From a checkpoint of a small CTC audio transcriber: activation gelu, width 256.
Rows from block 7 of a small CTC audio transcriber, named by matrix and row number. Rows with one number within an expert belong to one neuron, the router's apart. Each number is 128 + 32 x the weight over its row's rms, rounded and kept within 0 to 255. All counts start at 0.
Before each expert's rows are labels from the 100 clips, of 14976, where the router gives the expert most weight on average: "loudest" is the band of the loudest frequency at the time of the peak; "responds to" is what is common among them. Only what is clearly more common there than usual is listed. The data: strings of digits, spoken by a formant synthesiser in many voices.
# router: router (model.blocks.7.mlp.router.weight, 64x256, trained with AdamW), inputs 128-255
# up: expert up (model.blocks.7.mlp.up, 64x64x256), inputs 128-255
# down: expert down (model.blocks.7.mlp.down, 64x256x64, transposed), outputs 128-255

# expert 30
loudest: 500 to 1000 Hz
responds to: number of digits: 1; "four"; first digit: four; last digit: four
router.30 [155 142 128 134 155  85 103 160 131  94 168 138 158 139 134 114  59 159 132 133 133 107  81 150  91  70 174  90 110 105  92  91 101  79  88 107 126 111 124  91 171 150 147 140 128  91 184 126 177 138  98 155 155 116  89 103 149 161 139 162  85 100 122 160 103 143 143 165 104 168 130  77 126 169 173 105 156 155 133  71 134  77 109 150 144 151 152 101  98 162 182 178 115 115 159  75  87 122 177 152 164 159 143 129 145 140 132 118 171  91  98 171 185 215 129 114 147 139  97 110  48  72 124 109 121 135 139 179]
up.0 [163  78  89 192 183 174 137 106 108 115 166 117 152 137 124 115 182 136  97 133  63 138 143  96 163  80 116  90 178 102  55 140 143 115 125 124 149 135 155 158 123 132 153 138 113 119 134 116 134  88 118 123 170 135 116 149 128 163 139 127 146 109  94 111 157 138 191 110 172  86 159 120 100 143 108 150 142 115 127 120 161 137 161 220 105 130  99  79 122  86  80  91 160 132 134 142 173 116 211 121 114 154 129  78  73 102  75 107 148 172  77  98 127 109 108 151 132 141 116 191  96 163 122  99  67  89 194  77]
down.0 [138  93 149 114 121 142 155 140 122 131 112 136  90 155 205 111 106  78 119 221 125 123 187 128 124 169  93 146 160 139 149 129 124 123 111  98 120 135 124 157  71 179 133 138 144 121 125  56  68 100 163 119 150  82 137 170  99 163 185 114  83 118 195 123 125  96  46 123  86 198 104 128 131 104 144 121 143 173  45 119 154 138 163 116 128 112 111 116 174 124 108  82  83 117 131  91 122 135  92  92  48 192 182  69 106 122  95 143 117 167 115 150 118 121 159 101 135 124 108 133 107  88 116 151 131 126 131 131]

# expert 3
loudest: 4000 to 8000 Hz
responds to: "six"; "seven"; number of digits: 5; last digit: six
router.3 [126 121 168 139 119  63  91 147 110 162 154 139 149 111 145 144  93 169 129 141 155 125  94 140 126  93 182  91  70 117  97 127  95 124  81 114 147 135 167 144 138 176 133  50 143 123 143 169 182 132  79 102 101 167 113 122 101 153 134 195 120 140  99 116  91 160 116 116 152 120 117 130 111 159 134 108  87 119  71 118 172  58 110 130 117 178 179 126 129 158 148 209 165 124 100 103 127 143 165 136  97 154  77 136 171 162  79 125 157 165 116 130 147 159 105 101 160 116 105  85  58  48 160 135 124 146 121 165]
up.5 [121  71 124 139 120 112  92 132 100  46 128 106 112 149 150 166 110 116  82 142 154 176 146 120  96 168  92 114 152 103 146 156 161 168 101 167  89 151 127 179 182 194 107 101 119 226 128 171 125 123 157 133 114 158 122 207 128 167 117  96 165 166 113 141 103  84  94  74  92 185 107 128 148 117 145 128  81 116 131  93 171 142 136 150  86 172  76 113 143 138  75  88 105  92 142 142 152 124 113  97 130 168 118 133 117 104  85 194 124 126 133  89  94  55  92 122 137  86 102 123  89  85  95 156 125 178  93 170]
down.5 [125 117 147 141  90 133 163 175 123 162 140 131 114 139 100  75  73 108 151 125 142 114  54 138 187 161  54  96 189  69 157 151 125 167 170 146 142 140 126 171 120  58  98 132 135 127  96 188 102 116 130 147  98  45  83 146 166  88 107  99 156 126 148 100  80 137 149 117 138 158 121 157 132 120 133 158 169  96 139 139 128 139 103 111 112 175  73 169 158 142 104 116 100  75 179  87 149 135 102  99  87 136 171 158 143 122 126 118 134 173 119 135 143 112 132 165 129 182 126 130 126 143 107 131  85  86 130 129]

# expert 43
loudest: 4000 to 8000 Hz
responds to: first digit: one; muffled (low-pass); last digit: one
router.43 [129 160 152 190 102 169 138 127  90 144 115 113 127 111 151 129 100 142 125 126 107 129 143 135 101  75 180  86  54 107 103  84  96  83 129 144 114 184 124 145 108 138 188 131 121  96 106  88 141 112  97 149 165 110  81  76  93 123 146 141  91 164  63 119  94  98 125 109  80 155 109 138 135 170 167 108  78 128  77 136 152 139  42 161 123 160 164 166 163 171 139 138 127 134 144 110 177 129 179 165 101 122  92 128 197 160 134 117 165 146  88 140 128  94 125  96 143  94 103 160 123  89 106  96 141 142 130 172]
up.0 [121 129 133 131 145 150  94 166 143 102 113 154 100 130 139 158 129 200 163 145  46  89 140 130 173 224  72 158  92 123 127 198 117 121  85 116 174  71 157 170  99 140  61 151  85  89 105 116  95 137 161  70 131  86 157 183  78 117 127 164 136 171  86 124 119 104 161 139 166 109 162 137 105 123  77 124 135 103 169 146 106 154 139 110 130 115 103 101  91 149 155 198  64 118 126 188  73 131 148 129 137 139  78 107  96 112 160 129  78 139 179 112 164 122 135 168 135 154 140 106 151 105  80 142 119  66  88  91]
down.0 [115 157  97 122 110  80 103 163 127 176 106 128 115  98 150 173 178 138 168 129 170 111 207  79 108  79  98 102  88 144 103  93 115 112 151  90 103 144 156 169 144 126 170 158 149 133 143 145 125  78 158 114  57  90  57 112  89 171  65 163  80 137  96 107 135 121 114 101  73 104 116 160 134  95 111 192 128 145 203 120  84 134  90 134 123  76  83 117 151  76 121  96 129 105 183 140 169 192  90 134 108 123 170 141 120 116 101 124  79 125 162 183 144 178 154 152 165 193 179 101 137 220 131 157 135  97 149 111]

# expert 49
loudest: 500 to 1000 Hz
responds to: reverberation; "nine"; "seven"
router.49 [141 146 145 126 157 117 121 173  95 122 100  95 192 144 186 129  95 139 176 138 123  89 114 137  90  95 163 100  96  34 126  91 100 107 130 133 139 100 163  97 138 145 146 140 126 112 194 156 152 130  96 137 156 122  71 117  82 214 170 125  58 117  97 144 158  73 104 129 115 140  75 137 131 169 215  99  86 146 129  74 197 117 149 171 141  88 172  82  87  84 176 167 129 143 140 119  99 158 129 141 134 158 115 110 140 199 150 108 182  97 194 129 227 147 102  89 115 109 178  87 126  98 129 116  86 182 100 197]
up.0 [123 130  76 129 133 127 139 144 106 116 106 147 114 160 106  71  75 179  92 103 109 142  80 127 105  52 101  88 126  93 136 117 100 122 170 126 142 158 119  77 120  92 141 109 220  94 133 138  76 112 126 187 145 114 114  98 119 171 141 108  54 128 135 153  75 129 142  80 100 176 164 145 109 142  90 130 115 163 104 121 117 128  75 133 125 171  98 104 113 132  87 141 113 129 148 111 121  78 131 161 177 171 175 140 151  88 151 145 125 133 162 149 124 101  94 182 149  68 169 127  73 209 120 125  89 202 122 136]
down.0 [127 134 177 172 128 124  90 113 112 104 116 106 162  92 181  86 117 148 105  90 109 114 138 102 155 114  96  78 105 181 103 126 128 104 146 127 121 172 100 148 143 146 209  58  80 115 100 107 161 125 144 151  96 141 150 173  75 144 194 185 153 122 184 162  96  78 144 121  53 121 145  60 100 168 123 125 129 110 151  83 161 111  83 181 135 131 144 163 115  87 115 184 163 185 146 117 118 126 116 136 190  99 135  77 149 150 125 146 141 115 164 167 113 121  92 100 156  90 145 135  92 170 145 150 111 127 137 153]

# expert 1
loudest: 500 to 1000 Hz
responds to: "four"; last digit: four
router.1 [ 86 146 158 133 143 112 154 170 139  82 156 116 133 168 139 128  75 166 132 127 162 109 104 190 123  76 179 118 116 107 108 142  72  70  56 110 101  67  98  99 113 161 162  94  96  67 155  95 139 110  92 160 184 146  95  87 104 127 133 166 158 125  67 124  80 158 148 139 129 156 106 164  81 152 180 161 131 180 108  99 133 140 111 141 133 160 146 128 157 126 114 119 171 134 143 121 146 161 170 151 145 183 145 150 151 163 118 113 154  88 104 119 154 117 105  55 165 144 127  50  85  89 166 107 107 193 158 159]
up.0 [174 134 107 163 161 125 100 128 182  71 164 138 141 125 157 122 149 177 186 106  82 150 147 124 166  79 124 100 120 139 127 169 112 123  97 169 107  95 128 133 107  92 135 147 118 112 171 149 144  91 161  71 124 136 136 171  62 138 134 102 132 165 103 171 132 140  99  61 157 148  98  72 174 151  78 145 118 118  97  93  92 126 115 142 117 165 117 162  91 102 196 170  66  60 104 170 214 132  84  67 114 134 162  76 157 160 117 110  72 121 142 118 146 158 104 121 134 126 135  79  80 119 180 191  84  97  65 156]
down.0 [103 116 102  98  87 122 106 126 130  99  78 134 146 116 152  87 123 158 148 107 156 163 158 147 150 104 103 105 147 167 149 150 149 155 115 153 161  92 165  97 154 129 110 118 150 139 120  99 161 208 104 150 125 172 142 127 128 114 103 155 123 100 127 135 194 107 165 107 122 109 144 200  83  48 186 134 105 145 112 112  70 164 151 117 157 226 177  58 119 134 160 162  47 179 137 158 118 117 128 160 143 158 165 160 109 132 159 159 147  86 145  88 128  96  72 117 149 145 148  98 187 110 125 138 119 118 140  89]

# expert 52
loudest: 500 to 1000 Hz
responds to: number of digits: 1; "nine"; last digit: nine; first digit: nine
router.52 [160 130 154 167 117 141 149 151 120 101 133 158 193 200 130 143 106 159  90  97 120 110  94 129 109  89 139  91  89 100 103  88  73 114  93  90 127 141 124 127 119 115 149  70 142  81 138 114 159 112  98 125 127 166 121  75 149 152 201 224 110  96  99 156 100  96 114 141 148 128 140 157  83 179 177 134  74 141  97  98 166 157  97 152 150 108 196 104 131 103 165 162 150 141 142 114 116 127 162 140 143 151  92 124 142 171 111 112 177 139  93 204 176 157 122 107 181 122  71  93  61 106 171 113 104 159 109 166]
up.0 [152 111 123 114 132  62  77 105 123  88 155 152  65 128  99 134 156 184 157 117 147 109 124 122 113 139 140 107 108 178 175 201 163  98  98  90 141  51  88 121 149 154 113 152 156 147 169 134 125 101 147 119 145 168 146 168 184 206 105 126 106 158 163 186 143 158 203 157  78 111 146 148 108  97 143 200  68 142 112  69  96 154 182 102 177 119 139 112  93 124 141 168 125 104  99 157  86 116 128 150 155 102 133 147  79 125 128 141 147 100  92  82  99 112 146 162 140 140 213 137  52 151 131 121 118  82 145 120]
down.0 [134  69  78  76 100 163 148 162 176 130 148 161 106 147  85  93 155 104  89 101  91 128 119 144 123 194 106 145 121 129 166 145 149 131 129 177 131 109 128 128 184 164 117 136 151 119  98 115 139 114 120  98 172 120 145 134 142 139 105 152 103 134 158 109 127 135  92 102 123 144  99  68  60 106 120 108  87  36 106 100 112 189 100 123 146  92 129 119 150 102  99 139 171 123 153 114 116  78 107 124 156 117 126  74 136  73 110 110  99 133 128 100  98 126 125 146 125  87 152 152 130 163 107 115 123 173 220 160]

# expert 18
loudest: 250 to 500 Hz
responds to: "three"; number of digits: 5; last digit: three; first digit: three
router.18 [137 106 161 132 121  68 167 133 150  87 106  86 165 151 161 107  72 101  98 145 148 116  73 156  94 143 157 114 136  91  96 148  99  75  76  90 150  98  88 150 129 141  94 119  92  84 145 112 153 148 121 137 139 140 142 161 108 102 158 146  39  62  92 131 131 187 103 163  96 145  66 163  83 184 189 121  97 165 110 116 136  91 105 178  96 142 141 102 121  86 109 150 133 124 125 110 108 137 151 150 185 143 100 159 133 126 158 149 139 101 116  96 157 122 121  90 114 119 137 116  97 131 136 133 147 158  85 152]
up.5 [171 151 157 146 181  78 137 126 120 123 136 180 130 140 119 134 182 130 112 143 170 182  98 157 100 137 107  98 192 111 156 162  76 103 108 169 129 101 115 167 123 126 132 105 162 130  92  94 154 174  73 112 128  64 107  88 128 171 115 128 109 117 153 156  98  77 101 156 153 165 127  86 131 144 163 163 130 123 118 159 118 106 131 145 120 141 113 142 119 181 122 129 112  89 131  84  50 167 100 113  84 197 179 130 186 106  79 174  81 157 140 114 140  88  70 139 118 155 173 139  83 109 164 108 199 194 148  98]
down.5 [136 139 139 127 143 151  87  98 133 164  73 142 212 133 158 114 128 119 120 163 125 120  87  58  44 150 124 124 114  76 163 139 101 163 181 127 145  50 221 134  92 116 108 135  72 106 139 121 129 146 106 110 115 115 173 140 116 105 104 125 172 123 112 125 126 113 180 119 146  73 140 144 100 120 135 132 126 151 120 127 136 151 164 135 137 158 106  93 125 157  86 128 167 107 134 141 127 134 141 128 120 114 175 119 148  73  89 129  80 178 114 136 196  99  27 134  93 142 101 171 136 142 115 145 111 102 186 148]

# expert 41
loudest: 4000 to 8000 Hz
responds to: number of digits: 1; white noise; first digit: one
router.41 [103 118 172 156 159 125 144 147 109 144 194 138 138 121 136 126 104 152 162 120 116 100 148 158 120 121 169 166  92 141 104  64  95  74 152 106  91 132 126 113 156  61 166 117 184 102 130 127 190 155 101 123  93 139 127  73  89 137 145 128 127 166  97 111 122 110 127  92 128  67  52 164 131 210 140 119 172 120 163 104  67 137 110 127 158 104 142 182  89 129 172 110 143 105 105  77  97 122 131 155 102 173 133 114 206 155 104 106 126 114 112 141 133 102 112  59 204 156  94 105 102  75 110 143 153 195 114 147]
up.0 [ 63 160  96 149 142 181 159 191 122 159 127 134 161 126 136 126 116  97 124 129  72 119 112 130  87 131 143 107 210 118   0  97 126 107 121 103 141 120 115 131 163 146 137 116  99 121 135 119  86 116 128 129 127 131  97 102  87 124 113 160 122 195  94 112 117 103 116 183 126 163 105 141 134 176  72 138  72 116 110 145  94 170  89 141 182  93  99 196 106 120 208  64 135  87 170 108 137 167 150 154 156 129 103 106 135 151 135  60  87 167  85 121 112 119  86 133  85  99 130 105 103 113 123  69 168 112 144 137]
down.0 [142 118 134 108 128  77 105 155  88  96 180 115 157 174  88 113 175 135 119 143 153 134  86 153  91 108 156 124  88 156 148 152 141 133 168 128 190  11  87 128 138  98  82 105 142  80 116  96 170 186 169 133 121 197 101 121 132 142 192 101 131  62 101 144  89 159 131 186 145  94 139 117 151 158 113  76 126 179  95 116 150  92  94 124 114 156 133 129 141 123 134 122  95 140 126 156  73 127 136 157 157 193 121 134 117 163 110 112 141  80 138 101 221 145 159  67 123 100 118 172 177 158 169  93 152 129 140 141]